{
  "init": "trunc_normal_002",
  "lr": 0.0054,
  "momentum": 0.9,
  "batch_size": 128,
  "final_lr_fraction": 0.01,
  "weight_decay": 0.07
}
Rows from block 9, named by matrix and row number. Rows with one number belong to one neuron. Each number is 500 + 25 x the weight over its row's rms, rounded and kept within 0 to 999. All counts start at 0. Numbers have three digits each. After the name is the row's rms in percent of the matrix's.
# gate: MLP gate (model.blocks.9.mlp.gate.weight, 576x192), inputs 128-191
# fc1: MLP up (model.blocks.9.mlp.fc1.weight, 576x192), inputs 128-191
# fc2: MLP down (model.blocks.9.mlp.fc2.weight, 192x576, transposed), outputs 128-191
gate.87 122:480482475494488509511516414471498432509498512522514476494451526502504528500468476518485551531527527540491522492462520495452487487489500539547531491540516518489495468492501555460481540504512528
fc1.87 113:460458512507509512524514495480502492523507505472497528517489532526485506476516518512498489504452487525479464534510477508504486519551511537469507487522508529528504525542529501515502495506488508
fc2.87 121:505464517528536508503480520506524532539523458534471504471549532511497476484502491477499521474561542497516484493497465538511481519462502535512496486509471468516522535479459487519494510536443545
gate.88 142:520486548486442484493510528510540522462495462498511493498482507526486523527547485524528460514500497483484442535490503517479458512479514555498512568423469526507509486486505504521516521504513476
fc1.88 139:452514509510546498497501458493487510532488507477468536498486483456531513460527483500472503477511493502471539444495480481527523523534479484533497445543530497496503503515488516521478527480490490
fc2.88 131:520488541521498509513503516507535522475514447493504484535493498570503486517463494498543496537476517450549483537504521485485504503510501480496487516515493495469536495501469479491503493531525486
gate.89 117:516487481496520543509495503483495487525478480563499506484473489506521526465452479456506468482525494522524521482507475491508462509495490483457527527501487462498544474530472479522529477504529518
fc1.89 108:512506520518488437502519500517514501496533533461511480531505484526489457523553461507475520503485513492479469510512507485528560482495512513504454458487487471512474496523515529488478527478504475
fc2.89 122:475503479549486526509496535479497506493519525500475479500524514476531531477510556502509453496530498500551557552473509523469484499497499493507518494487485547498496456507459451494525477493539517
gate.90 122:473532445511543564478536463479509500501517477498519491510489531460479500537480554469517501542518482494458502486490463527532519540521484510492525508486473542490539500493512533494514518490502486
fc1.90 125:519501551442481480497448509507495547505477518530461507496508460521583497476525451507516473439474497507526476481495493499528520486463490487490473513518548523497440487489528523532470494478511520
fc2.90 125:504510480479516510554467470472537469492499483436484489460486482522516522520501516527506519522551488454528479450476501519520504490531488489505517480524485497485493447500496524485531473492553521
gate.91 007:551479499562470507492486462528507506473501474522510467458490514471505478499514522457489481539538512510487512482532491514496481502470473497514503504499457455543492480513508516534503533494514450
fc1.91 006:440506496473526514509507503478528496541487494510486530524526495542484526476461482511504501456504468467521497507433490509480495501543505513493516489444540540452493507495504498465505495476491518
fc2.91 008:569507452519473535504490466505501463521514469503512460462474461473464505477554522457525508505555522553521544492516516501494515454523497494494495494525457507544520486515493552497500525533485426
gate.92 163:495517488497468536524517532520512516539571492493516500472507487527485502489501502534485534381504404507513502479517449482462527496507532545524517442497509531490478491480557516484499516515519499
fc1.92 153:478515529487484492497479436500521507470467498469523462486525519472471492482519495472506492499495472483508479452499461520503546522502526517483489517516520519526521501502512531488398506512501576
fc2.92 153:483508487531505529475502502500507532507482533504501512509495512482508521496486522534473500445508461514492519488514497563512510471532529479480489499490507514459531496549449513495517498513470483
gate.93 022:459510502460464453522492508502519587482493478501482517443474514519507478519531538496501477512523499511511481549498488483524516514460537513532488447486504505529476537506479469498476524499536519
fc1.93 023:498507480528497479507475542467549514455496499484490477506482533493499467515471502501415499490489456500464510503466528534484507465489526495555534505464510463487539491516483489528498494485469499
fc2.93 027:477513505513512495518480494513494489497497524531482529474471502517486497466526517505494542482528548529506471505545492465524542504484462506471520519510521503481476526502528497463490517478570485
gate.94 086:514472560490496487520501515511498512495495514537494507473528527422481490493522541468548494468489534529510503511478486492509539530516524510473523474494504557496524502488475513506509482536557535
fc1.94 084:491539440502516501476506489507472483519493478480534476511476434567497503503486470530456506522499475467492500487485529511478459489494462507531467512522475458502477486505517475482491515484447485
fc2.94 107:505520513522480522545447503512527510506554557493507482513491477476485509499507513508550487500508558540502508495532521520520525530513503482485497511470545518487490499467490483523500488489497544
gate.95 080:535505451490552540478489515515467495496542493476514511500512480502515513521490465465507488455567505508484467516539468533484490514512472474448497502488522533531503536502476491465503484470497488
fc1.95 081:493485491520486490537521449496427469523483482468497457508497520490481454520502489467545487520524504484536457497520542520557492468511527489427471474486521500477479497464492529537475510519540497
fc2.95 087:521473513495519503461479534474552486484503495497526547498432492492490535514515466495500499469532533536496512574503466502457526469504519505505509510520498516542522509532501499476539527498475521
gate.96 032:495555451471514515484475511514568476510488519513474529517519504454532521471468476524509535512455508520459470542472470471474476489517525471535504505501496514498512514521539485521510500484451426
fc1.96 034:491468532518514498563482506482492519459515506491522503521491493524481556503481517454533492523545495467508488423550518540501510494503447560440520504444494492447496476459507480485494515533539515
fc2.96 034:517513491473463516471499491499502496514492477520538527481493504493497496485506486461501527455502541555498496512523482486532475494511518467524479513529495461509531493529489473500477483492463506
gate.97 049:469480495504492514481477509484528511507524502520469488540469476505506483476495513504543476483429488493516520525523489515544522510525501480487515514488513498514527521492432491501523497462491521
fc1.97 048:512509504436511536506537493516492513482492534477520504463492535481495528520487489503479512525562498497513430490488491498464484493467516496502469511505488474496493479527558510471483520523523484
fc2.97 043:475502483489488465506519524507526501491477469543456484551510480454518464485470507492485519438476487496503497501530541498505495533508510478516516535477507532506530503512447476474515521457521496
gate.98 044:513532464529500534464477531467475503505549568470493513492490561545521497471504520508540504505510509507478512494484489505530461514522492511529487498512496544470499498514561484469494487525518477
fc1.98 044:501478498489505445556466469542547494482460458537504496513472462459480520520517520506443485486474501492526493495539496524519510495491497529460520498482526459505487514502444494546504491481486512
fc2.98 059:461533489500472473484487496483499499473545506511505476505525507540515530468545464491517521493497501453464488513472502482495491502482514476480420450544483516473545464558530493498500498492500456
gate.99 059:486502515544505506513528499507476500484493491492559478541504490471480441493510524523497483471520480531527499479522455513507526514508515456551490476519486535526497514500510511517504541492479544
fc1.99 060:505531493539505530530522522522480486497478474458509508550473530518514473490492516543476445466510480511504484469522478455502475529501525476504518462503518498536485511514524499550541520511490544
fc2.99 066:482505504533503467501475501500498521459536508532535482492553413518510507482479499490528489509509540469505518547495550511470515505471497533484450563527460506455567485521481495506496484538515483
gate.100 016:506507490487554498559496552499471544450539546498470490529528518469443529495502494485511460497486489481520499504509521495487497508503500479500487530497502497521525518496464530474500509498520471
fc1.100 016:563520509515505481554443534501468495436546503507487471535470481517534522493488523499500452481537469475511499528505502503518493491516449493475489548554483491513497531457504498531484502468504490
fc2.100 017:472480494464484522512518479486466507546472499470519524498525496517457489470473463482484495497493562506501468494514523488455505499534561510497496488460487536472510476493508479525521468558478531
gate.101 119:528515544530493476436491496527497499513480527487516504459536448500482483506535480466481544465524522453493443498503486457448467471497519477519497506513474531481509512486505466476479494545489493
fc1.101 122:569510503460496474511481466496468498511503497488518477538506531475518526521516482486508504528456507517497475508443491548533536492446470513457526537504502512543481474506495438493520509460490492
fc2.101 113:487457484488516536521547524488481518496443502509490475539525520496470452455502498518498500488533524516528490550568526498482479474516489490501520448513499521487499482446522518510452518494512487
gate.102 093:468490486478502471514510564553503481479477480461498471493505490466450509462510514538571470497467507501475513532510502469516480489514549486487521492488504513506468509458514518530490483520518525
fc1.102 102:532509499540503514498499490484509555493526524505488501502505496494482487522494520456455522517581501489522480526523517458507465498510518530479483524508454537491475502529492484480535466510526480
fc2.102 108:478512489470492495512527508525505467512513550504464533488515492453490487485466510482516512514506497494443556483522481495437567483518485510477521466486477458487501485492496457496492474482499498
gate.103 048:507503514480507505482503506518532488445507537548516472471503530530484457497481515512458528532508512482494494546485506525499455483500493535459467483517505553475509500475487498477476520513483526
fc1.103 050:491474519488515488495470536498552478435500504528499487491480526508495450481458522517479513510518506484486498514476515511497484480495507544476485499521520556489522492502481511462480568505487530
fc2.103 063:508482492538544534501565505507489489498496480520480516479483511544469521544505503491485491485542484508510482528530478501500516509503498477532508498474473485489490529516493492545522459487570485
gate.105 060:484478493492539529517513497469503499462507473464497492491505503459539513474466506506523534492453486481487491562551542487495501480560505459474498494512555525482501494525507503491472503508498513
fc1.105 057:492467523450557496568461463516515438507500512494540484492521493558483528528502505521482479501513491529534467498515470497532520491446479522529543464497516497484478478495513515516515490500502491
fc2.105 062:508479523467495490485550537459451506494514489481486545514530502432492461488490511469504487454476527494523496492491517493511453493551537488466486507490498514547500509475493527487500531477465575
gate.106 170:523504508511479468505492517510498516505470478465504497449484502502501514527499519517519490458503421450520506503476496522504448502498557496483515513501493504506487462500476459504547506515521569
fc1.106 176:499532484487484489449473547485509465489501534487499516473503513492469537524492520538516508464500536554489486547464530508495492503519505462475497505523481540534463541478461452499527501507520543
fc2.106 150:510486534483505498482506541508459485507549469549509450502527477486537534472507466485525522429504536505507502486520469513500481531487473528478479517479528501488546481479557517532449462524515470
gate.107 044:524508493485486474499486502553496483524472519486533534536531485488490515452570508448528487464519491535458576517505483465529470495512510508495501491473473523515508524527475490509524514474486543
fc1.107 042:519504486505466487481498525540512497494485512508548514526563486508506538458534485472527459469496496534467572542519488487513511537495449482517497480477502498488526512504466518505546509504484517
fc2.107 046:430499526479506490522490492472495484482500510497472513472500492505495493519527524514504506533485530445541448485496496481505476486497520537516486492499471499485520531470517483554467529505504457
gate.108 151:456504521502510487488491437527545490519504515499482469521573495483516522502491535501539484505485494474482494485539452515494489532458509513541510480519483517482454502540496510527485503493512466
fc1.108 157:503496483490491482539511544471465479466497492478514522502473470493514479507494508501503492515529502510506498482448560511505544503505465502458506497481481490500535481473507508512470500523530546
fc2.108 161:499528524508526539462519508503471513475506474516470528538522447521477518505497518524486468497534455490509506521490501500489535498477487488511539513463513500496493502480441492519540473472487486
gate.109 052:436515513488477564489491540452513477514484485476470496527473465496512539476516501464477496487538516487495518481489441501535492519504497516477521488507523510500442493497522492494495507540520500
fc1.109 047:467518519513490494532492536481532471518519542491548481515474515483512484472508488545462536500495456517503491513485434467479476509482524464520511528507496532490478515503482477515493499519512527
fc2.109 053:533523485449540508500515485447513527482507537444525486488521510511526503520501479447493499530529559506485534512514552503443512485524524524455529511490510481485528518540504484509493524488542499
gate.110 132:441509417502517499509451512480496454522497497491509486516471525481491485462496503535480498518529485499511506516472520474497496436454565503514551526529491509430468513503466516495495526522485527
fc1.110 133:514498561478494526456526483500488531494507500504495504507506500521500520514511499487511490470475514516477484488510490531510534574539438496509482470479498495563492493521541492495488484499503465
fc2.110 119:492475483500461479522498515469501464507509509502507518540451476504516516473496501515492510502516548520545518539539529529467509461446528519516541507491482524475493492483480515488519518476498483
gate.111 136:511473526500508482492516510511480478504517571482487479517532510496491493472542497529519483482496483516514502538497459527555530521476490491473496506519490474480553467487514551545513485495519501
fc1.111 133:475564512488482498453470541499493491514471496493518492488469490480503479524498507494482494490481477460427509520481485510467491517521453460501478523521497523509480457510523512527521493545503523
fc2.111 144:523435477523502493481475462502443481518519498547494510499495524517550519515496485537502523542532492470552528556525497468491499563502541517495496493489494512487498502475523498479451500456520451
gate.112 168:486523526474512478505501478525497508514478504507530483498467492497484488514503510495530513513496477432533497507520504545447468538472510513507500521536478503476509469547503506498521484485486497
fc1.112 163:494472477536509504471512520533486531503497485515466517522502510475524474504496491522485505482507469484514511482502488520519504519501523469493491450495499502511530478474522467490458497498485539
fc2.112 144:484515487491525521503472509478478503483496525455539441466497529482513476494498502482474529546536525496502508457468545513529491505497505420492511539531516489500510489495458485520527506517490472
gate.113 028:524488489499467546485499494509520493490526458497469488484542547515514507513516512462470492498493495485510536503465480483500492480534522461533478495508517501515510502520483491494521551505478479
fc1.113 025:510484512523494480490515527504478490479533507490480501478491475478494477514525513530492524476504484499537492527548506492508531533467502491490507516513500508527482479538527483479485507489496487
fc2.113 026:493521484481516480544500503512467507522528497522498514511527521483538503478504431489502502530512506544496518548512523531476477477471483519521496502536511503526515472494478494483468486504473536
gate.114 074:454488476525495513473489537479511495504530507521508480483455543499488521525476513505469485515477477472438466480468462541477498463491495496508495527469500482514473525532464486499464476528467482
fc1.114 076:466486482524511500468508555480529492500531513524489483489475564489477542520491509488481470529484467477442475472474473531489514493467491507520489530473492498500480519527482485494463473521483491
fc2.114 091:532517513483454521498470487522515522498447491481504514515542487519518502503471490498485494480468514552515502483507469486528472523490511541501493457479530517474480482531526537493529567484552484
gate.115 170:521484488514528480558471479488474499495484452512526506491456489469497476477531511552491480481508463463468515522536482512487534490493518517500482493506534504486526573505489490469510525500459491
fc1.115 162:524541479481500508519517511456491475500511481502532523517490491530507470477474494521502510408531479545521483507532452497507518490525524558492458482540527529493547537498460504493458494523456504
fc2.115 147:487523485504488492490474438506491544588517560448482474485474472501492531473514486520519532486508460462494457468500511518536487489492544488501521499454521507490493469499513463501455498497481506
gate.116 035:493535487465490512486497462486484515458508495562486567495427490503478485486512502516469528468479509522527504525521519487511544476533500466470496508492523485531483526481542490524477519526487516
fc1.116 037:506486497523519499523508535536524479511487483485512459525558508476549480517505491491512477527506481470492475459485509486484457492460508561522498485514480503493509469476501492490519512486497467
fc2.116 043:459503499479482501501515539498495489512485471505533529500514516491482519519484530523494501500505516540512534567523496514515530516525517464492510475486535525528534530480508489480494454488471560
gate.117 016:513521462472469522535499470524495482515509513492478484489472506503498527502474512482488490520473499486444500497490541488494518503474469465470525526520458517552500552482519497497526530481465457
fc1.117 016:498487489503471474551476534492538502495473521517535514466468540530517510511498483506515511499444490503549490519486472495501491447495547522509507512496533492504437485487551500462523495519516458
fc2.117 017:539478513540546510518482517528504485497492460513455474511513460530479462486532502511516477511517519550484508471485497534525500537476478467504475516519521488503521472494460494523484518460516525
gate.118 108:507503578498519503498514466502496493452482538493504465510478539532544518502450484478486483492525533491487486475501502512479466517485519511480510511542555481496508502465508510484485519489492473
fc1.118 121:534497505509508494527493491520441453498519517491478453471465579524505524503489483517504528519509517512427490531495504478484488523536481492503511499523473537479510491492538435472495466544520500
fc2.118 113:490541480494487480478508512493456487542481514540456486467492472479520474472478496526496541497456494525534461506543464497510482481503540505503505492483504531547485507504525528525517490510462470
gate.119 089:549460487518454469522493530490496428496508459521521507497516509520486488488520537544498542474483510510500499533500520460505523475501525496518504501513525488491487478511548447490510481474500532
fc1.119 081:460541507479559523484509505473476530530511528496485483495483484470513489473485477460519428560517477488477495477490498534468479517487512496499514496485473488500518499498443507523510517514498451
fc2.119 108:470477501455487478529479508555470466483462522524531491533504506525472505553520522523512523488445529532487480479508528515504512517475501432488513471483515543509497503475528502478521488501514524
gate.121 064:480449488538516530462485495476495465526538509499469499522483487496535508477491482466540494505532529477527502499505474494539515492509501527502484504461460462473524480485481503492475534507491572
fc1.121 061:496544533485482471535505496529519540480473506522519525500514540516483496515501510526489506527478477511519480496530526515458515502472505483521538481503520519525498524532524526503515440504498438
fc2.121 066:522481462504522554472573471525461503511497492488484497486488489522523512482460527486511505520532481472474492489519473525545500498514509504496524537460500478496492520493505515522549500509487545
gate.122 067:459539473487509514482486450488492472493477515502493506487484493514508498537479540465490470472483495496508478482568499539499499491506454479535537521494518559476512508558501520486485499472524507
fc1.122 062:444535502565490486488499511450487508488477486513499535456507481492531522520497487550479504508526510522512499503531467480492524472492509506480449474524536492510500497480486498498521462431483503
fc2.122 063:486481522504519544541496477519533509518565500520507476505494480521505474475482485492505500497493523504491451504484483505476461491526488526492521513523448507517507484530543486512465546465518491
gate.123 062:460468525520518536489541498503461538501497466538510487541508514506503540481533485499524464504498494487449510478493522456521508537466499556529479489492511496535441479522493499467474482494541492
fc1.123 054:499536495538521454471531505506544493494505483472531488463490541535521483502503505474507502480479491506518494534470558499517459524534462516483494521510487517486551484532545506479498516507511490
fc2.123 061:504530550445486538507542501548502528524512495532492492503494487529512496477494502498509483523491478504468469489501466528506535540478517514497479523501504492518513499473468519470482504505493492
gate.124 024:511520455522508483511527503450522505533494483476519525493489478527512523505525477478522500460505458499476491516508478499516482487531483515511528498449524515550520493493516485526469475452462507
fc1.124 026:504501480520513456523519430501493486485506511467515500473491519547510481486495475507474523543505488519476505504502501520473525487495509509494514487493509481466489479554529484492530525491543470
fc2.124 025:526464481538519541498489525518526522527505471475498512470515492430517546505516510495491488454445514460503468506502494486506482516527494512528527511494502485510498502512482519516449505504471509
gate.126 066:480536495473497513463488541496525493475471503498446516434450487476509550550501477460489518498468522499498533529488527485461507487483538484529512521514502496502451498554491558497478508517477521
fc1.126 073:517453551502500483567461461497496476506563508453530544550490491560480495469483518522471484472502473483502509515532499519515495478521442496438490513486525499501541480475523509482500481461532505
fc2.126 076:525535474497488480454523531513488513498493517523503459466505478527491521478527511432519560478519521512521487515457489483486514528530547478540510541525506498496512497530493480501477531531478485
gate.127 045:496493502529493504516468520513561499471482528489459442485510472464500503499562492537536505509481499507517478462485508511484417519491540469508506508502481514507563533493468516443483500492495501
fc1.127 044:469482519486534537491498513480496512494509507580509519524463494525494515517422496515488517514525490489503504525506480501504529511522518468504481521501500517552476481510543508533480514497489548
fc2.127 043:530510500499451527503519484522449497502500482498500474508499520461472503545513523540488484510458527468489440471474497501577557501508483514528484503543481480483465474487501525462520518511535487
gate.128 060:498463423521520470542462534494529489507507481531508523473507494499498496467484502518509516465457502510492444490514505474536501510481483561502502508522483519454487511500465528484494459463459483
fc1.128 060:523521563502483524487458528489517476488503490485493504558488510517479516500484478492495474475530526465572523448451496493512518482531469481519461480508485507539488494499481500494511489539519540
fc2.128 068:473500447501502497506522506466506478504485477508479518476486491510523513502576481493503495513476486530484517561486514520521529500532511545501533528494496500495489452466495550457510516450450491
gate.129 025:451489507470526472518498488511468521434511549495483496437494500504498511512503523548520498525489508491467492525518500482547497478478518529505501460506542497496466539507507454526501470518492425
fc1.129 027:471500501514477489464503494533486490449495513509446494483499464504516513479507552516521539535469485526468494477540521494491498450498552527493522460515470532516473539579466483514504528489483422
fc2.129 031:519498482501505501481495497553522519479505455469534506467529530499496487495513459535508487464534534476484446524513449520497519521467444480497472520472528533517519491494526505504500480499523537
gate.130 146:528511475494541477526530521508495494541506488522472472502456537475513520530494479498501504482508493498488509492513496502475492533494514471450466484538555504460483518494468505522508513506511498
fc1.130 127:524493475515548495540523550502478485513508515547459472529467545492507535547487481496495549480507483504511513473504488509497499523496468494502468499540564501461493518482460507514511533536484487
fc2.130 145:502471516505473544459491513488503543494536523419537489480525513538506520467489546536515470563524493536518484486522495483514547505454501533499535493486479490502481460521533451456479499506486523
gate.131 030:489462469561513534457504511510515508532484506476473496522464480509493486491543493512484528474453479488524525531506499504488524558515540511545553477539487492492545557474530520535507479536521486
fc1.131 029:517460497529515533494510480510518541533497517480501447518477527518481562482477548565470506523461475480546519461523508513497483475447485493491478477474485522521500533522545501464517520520518455
fc2.131 030:499495517443515499475505553468484478495474483503475506501525463504511467475525526448507536503512525533444449517518508502500505538517486483520534523528521502489516498482510466481483517520473517
gate.132 136:540473530490506499506485455493482456515469514531547472502509552483511480468472494489495515526476476517538494473491505502501485533471540468507507508527513493477466492538516536503464530494533482
fc1.132 132:531511501484491496478515455481491491530467505539552493492483549479536483469438496473513526534458454556535477449509492497494488540522527463530492504516512482455460503498540526504482519477536489
fc2.132 122:531477493549540481515506537500490512470508498494478534500488507487506469532487518501486507517502456450477513510563499467501490469513496530530488478508503463531508505500514501461518495556490499
gate.133 031:531544510508482489515527491495523502491502448480503477513500507551516510516514490518514509479444513502496519507521496512492493503487492519547498496529541480474508509418527500515496500506509497
fc1.133 029:495524496553478504513479519470495526492477503501482505487521467475481453505475566510501545440504491480550505491541517514544494522485547472546463448510507478512513544544480543529512516493468503
fc2.133 030:487536529481521490465500469545537506525507514489503502488478548528503541491508468453491462529519452482494524505509477509483503508521473511484500524530490538518503487491508477481507485497437500
gate.134 122:541526458504524491520501537496514499547508504545504510510482485459529522512511506458500481467469487498520473500495498526483495529507500478538526512515517504538534503508489501501504443470431501
fc1.134 124:478463541538501482504457494484516510459505483503494471491499479523487473485478512496505485519510496490477501496520520483515488462517506504467462505478473507466458497532470498509505556518538507
fc2.134 125:505537455465490489503530467515535521516543538505482549488480503510492525500533467460497516476537509490506532527486503498471500496518513463510488540550482511539504524483493492516479473457461505
gate.135 006:462470505488414476504504484467451541504492497523561474464490524505471501458486540512504486477459515489534522522487521509513491493519519534487467499492508554508518523500498490506493536549495551
fc1.135 006:510521521521529530511496485478520497541513524544478467456509503483526541508514516512490482506487508521493479507506484506487489494527470491535483544518533529475525481407498486473483495459521495
fc2.135 007:485474496482435513529536492541475504460477502486508564517468509485453487469476464509501463487485493474477518503488536504512535502481512526467499479493482496559496545544495519528523523526490505
gate.136 007:473489513473491565512509570476510497476513493524475458469509505508495501485486504484516469496512488492504514499482520477492556464540529510511467527498507493478493518458449540508502531469494497
fc1.136 007:473537503484432481517518407523543526458483476518503516530518485473525497449542483506513516502503510519521474524489503536507470496464481466506524466516490531503548519501497519477515506526509501
fc2.136 008:538470515512528546449491563495504487496505521466501492468498519526484482532470498502502460501498513479494497482503511483474482521500555518477469525480524485503449497497490493553512515511500505
gate.137 060:531478438512514502498486490490482524520518486473464506528524497491481530512506466528488453527505473483511499498519499541482489481525474495502446489491519476507483515518503518527493525527492498
fc1.137 058:540483423493503502514485482487461509498534489506474518497498476469513550488518495528509478534524471480508533492503482509488494468529493499517424474483499486509486513529508510555484525516482476
fc2.137 070:495469449535508515490543539514495472523507500470490504513501506515513489520489562510505476484539543530517502502508502486489505504479520518498541548507475551451492469476487466472511472502472536
gate.138 017:509483534508489437496475497500528504487501460533490481520545500488515488511549490528486470469498511518476509528487499480517476509490512502537528494492530490519534494453502467503495528491498527
fc1.138 016:506485495513507511536494506499546433477505515485485497483457507546500512512548547480520519495537506503471526449482530484507533485501477518476503497495520472537500479490498491535512492504499497
fc2.138 018:518504501470513465489471534474494515491530497519507487535500506442512503508472502518497499529475497501506491544480460475556437522474506495513480516487496490513470501525521470496480500533504525
gate.139 150:450488464527506504444491514466520524499455501495472504480479486529497527544520478470530533513482511505494455512488491502561509486537501492479481466512501491529516486521452500503493472518462533
fc1.139 158:471460478519508516457496492475519516502484477509468496507452508523508518524486504472498522547484485509474487494495517500552524490519492509486499497490491496529541474529458508510489488505465536
fc2.139 154:490527464505464548500505443484502503522499466521519498523497518422490479540540557526553482438514464487520504468476513506461481481481472519520469525509531492464453508511502508490537489472515477
gate.140 162:497495536509479468529469484496521469492527503497495509547496476475466480506490507516502456472478537504495463506489471537500520506488491467494505495487486511513509450527524504493517498480534496
fc1.140 153:537471496519514512475496500511472491504481480532511504474503485500473483513521510503524535532517533564477521477517510468525502521473518490499510494482518502478493452526496481480551525504499503
fc2.140 149:567519561523470488540522532517501526508465542457512510480506494496516505509457461508499479524511533469522474491440492525471495486500524468525522499530493443548478463505459525482479518515468465
gate.141 118:478491511505552515538509477505510456506496488487478474510478517521488529516469507471486517478490482518488466532540517504500465495506481479498544527469524543514472483530448506542558459480522537
fc1.141 126:486542472503474533477460525513522500502509493459505502422501482484487471485511489503472529561461478514492522506510483472452493509539476486506482515510491525518540521489505470499490513532518520
fc2.141 140:512493504523449473515514491474474473457496508516485476502495511525531498460519503516513517483487530456499481515480521514532477510468504470492528472490505514502458493523538529482497507485553480
gate.142 033:516484485503493506485503514511509548489509493568512506494497488517513489457447473552522492520502477521517498513484532540514525489525509485455479520507509489486539516510499517487490514507512459
fc1.142 034:482513518486504519519480550493539489509466499477513537516517501500497480497547477480506517467520489496469474451521524495531444535543488539514541463507467507511525480515492490532516508513496490
fc2.142 037:518497501464485469432487532520489512487517480503482435474527516522527536525523500491522475521531479514563559472512508473515487489471487503523464508515504470548457525528489479465460524510520502
gate.143 058:504481498490499511524491520495508478485508551497511499482486513509510492482504483550480472501512481500482520535482515535509516521534518524507467526534539510450514479494466484467512541533477481
fc1.143 057:500538501500514472468523484490493517558493451504497495531513496492501484518458522443478514487489529497491483485526486504492471492475462471490497468486478489549464524500496503538493485480513520
fc2.143 078:512502532511457470524494519534498473464533474495515500499508507486526504482506463525513454560496486516434521478486491491533497458523494487458451516501510552504523505484490503501496502519482510
gate.144 182:510526501484531522498499513513502521517512492506509509461513483455549525517494509521530497491462437484468471489519495489489477494532530489472502509458481530474526423476518524480504522489544498
fc1.144 173:501490498497488477532497461506528513513465495489492498524500492504465519477513486486500490482517497435500537466512505480533471503470501519558514508512522469467458526534524470503486506517491469
fc2.144 146:527496516559530511532499522463541532509470512489479494450508491478464485513483499480508512481492545499487506482487519526490491489460510463503489473530514479543500477498447499509490510492467518
gate.145 129:506506566518468508502521527517463521508480457485513481478474561435497491537485520494497480506482468464488499529502493519535533512489503485501511529505481519509541523488490463478473535526468491
fc1.145 135:506497503470476512472515505505493466528562465514530473490472503461511467510451532484471498493494493483508521515483482474536530499500509490494496508522479516499583485513486529499474475495497486
fc2.145 122:511532511489505508472502458509518485508455525477444495546525489469522532484490491490526479500532477527477481519504509517472459497479489499540509533498503475479450526538490518494498526445500475
gate.146 141:484505533548484485503515489506504446468540497505525493501472496520509469483496503506502504475510455535538498491546486489474502516530501495525523500479499516461496477490504496504505493560531500
fc1.146 145:508522471515514516458498473537497495471496488507474496483505505499480471503548570529508491515534496489496478502509519497516550524498521484458520541479488532523456544539495532516463510533511537
fc2.146 138:509526532496538437488521475505499492527479511479520535482543478524475459438521508498508493423468503495498510470481511516535540517515540537481513506518497497483514527510465489484495472471481542
gate.147 149:485523507497457521498506489494506499527482483546473498491519500544527465481488460499492462474533515506496512481475514541500526485486503495514507521537497440451464510473539502495506484503482517
fc1.147 136:464543520486478546492518499491472512520495463506472478538504508544519480467474448527514461483509517506471532494482500529510557487486506498497491511531495485467463543471521515486497515494482502
fc2.147 144:474476465512534490444509534501467520455491512523533462476461473487483505541476504512481543533467494477518536486502531489462506522508489464451556508492506512492558527533522511469531459505535500
gate.148 130:487497523500531491489490456512453514522498464501501501503460538501478507513477488492525488486449480467504497480505494446482487545492487499529503459491482489506518503528476527537503467484501531
fc1.148 126:480500475475480477513495529505516519511518516491506499496495490464488477487487502474463517475467468496506509449504508474484485491559459494493539452464543522480525482544524490491513463450494534
fc2.148 120:555487522539476486468503506504495524485524490552491461471481501492528521479526474492523542504510437477451509480517518517489518516440491459506491494518521534479512475551553505462467500498509454
gate.149 118:502498532494537516523521546462498514499479482509458490515478499519469490463482498530509487547436469500500486503508515562482483519474501498518451484514533510519529499498528497476498500527490478
fc1.149 131:508477491461491518484517469472533479494523529492524502452512456506480521560503469497509481530499473504494473522488457444495504499469455517450488479512493516558525498517520513491522533525506461
fc2.149 129:493541501510530479533487525545534514525460508538511502525476501510518525507515543487509481472478486526535462518512501505503466512503473467518477493483477490428438549489471511459494522473478527
gate.150 016:587491540503445487491505528521512470510503543513486539481516505518496490496516500543479513454500496522434503480553509507545498506523506472462480520508499500512484498449493464498536474478497481
fc1.150 019:467471502482497465459515539493500535546479458489502494505501495487525502527535483535471491505573477506472527468452507484525478487541446501516488518509529519503483516470553474499502495526522504
fc2.150 021:505537507546512555515508472506504515463525533516493496522521524507473497474470465448513544519473531464527461475516484500447549472468515500470498489498472460500532526515479487544492507489521526
gate.151 038:507488514540480463502434473563490517506477505502454482500464511509495483545501508500498497537507544468484447517528504513483497493510510515470493520489501527483513507471489473483505520489534496
fc1.151 035:499519497512449487485500470498466521511480544564465485522485516467498510537509484534512506549474514481505497521518477514497502444511484502538487511488466485451515534479459475514469544474535466
fc2.151 042:498466516499502510543478532515489496475470481486486548502521498524487474481537502521472527479508481555474490477489506477501472513487468528477498521536514501518507475472520494537544487582509513
gate.152 147:483505507492514521507489490555463571498483536484507519483471496496482472539481513481488504452476518492478506461514481544484475544473535491473481527462523489479516461533471454458451483512468519
fc1.152 156:520471557500511517488517463457490481480529487474504521486478519513489514466487517533478488549534442473529478474515519520491512510493477539513494486534487545524494509513486535476479486476475497
fc2.152 134:503502481528502516525499503531540479484487479485523488497536525556509526564492436516467466491502532543495481503457462500510529467506448437503480483489492506522489489475486527510524483460515508
gate.153 031:514488500546472503472486513501462490531497477499528506463461515511530516514530548429533486495532509508527478520540501488527480487508504483525528504478485508524510520526462506470499515508498493
fc1.153 032:498507491486556463512501543528502518485472487538526468510504451541476466460520519479477493446490506494491492512515490490508485474471514475501517492521478502509489499458478516478483474482496497
fc2.153 035:478516540533472489506504497521518516532532511486501500520550472469531509511522494502492489495500489475472464500521539476492487531532487487488480486478519516501481473528472525507518514476455462
gate.154 032:475499504480500538487487492467476483488488497473497522493527488520455488496523514522500437501468516498461489514525478502495515546484472478529496481525480544481503511531523517511541527538541511
fc1.154 033:482518513490486463498518480540498499513471525514519479483438525460496531525496490441492543499566483485536525505488527484547517474519528523489508519477505467514493493472504504510468483484520495
fc2.154 040:518450446473509503490426472450483481528512465488508500497498490519509492482506516541510472491454516531499530516488478505458528511516467489492472465507477569493492502510500465506530475553467521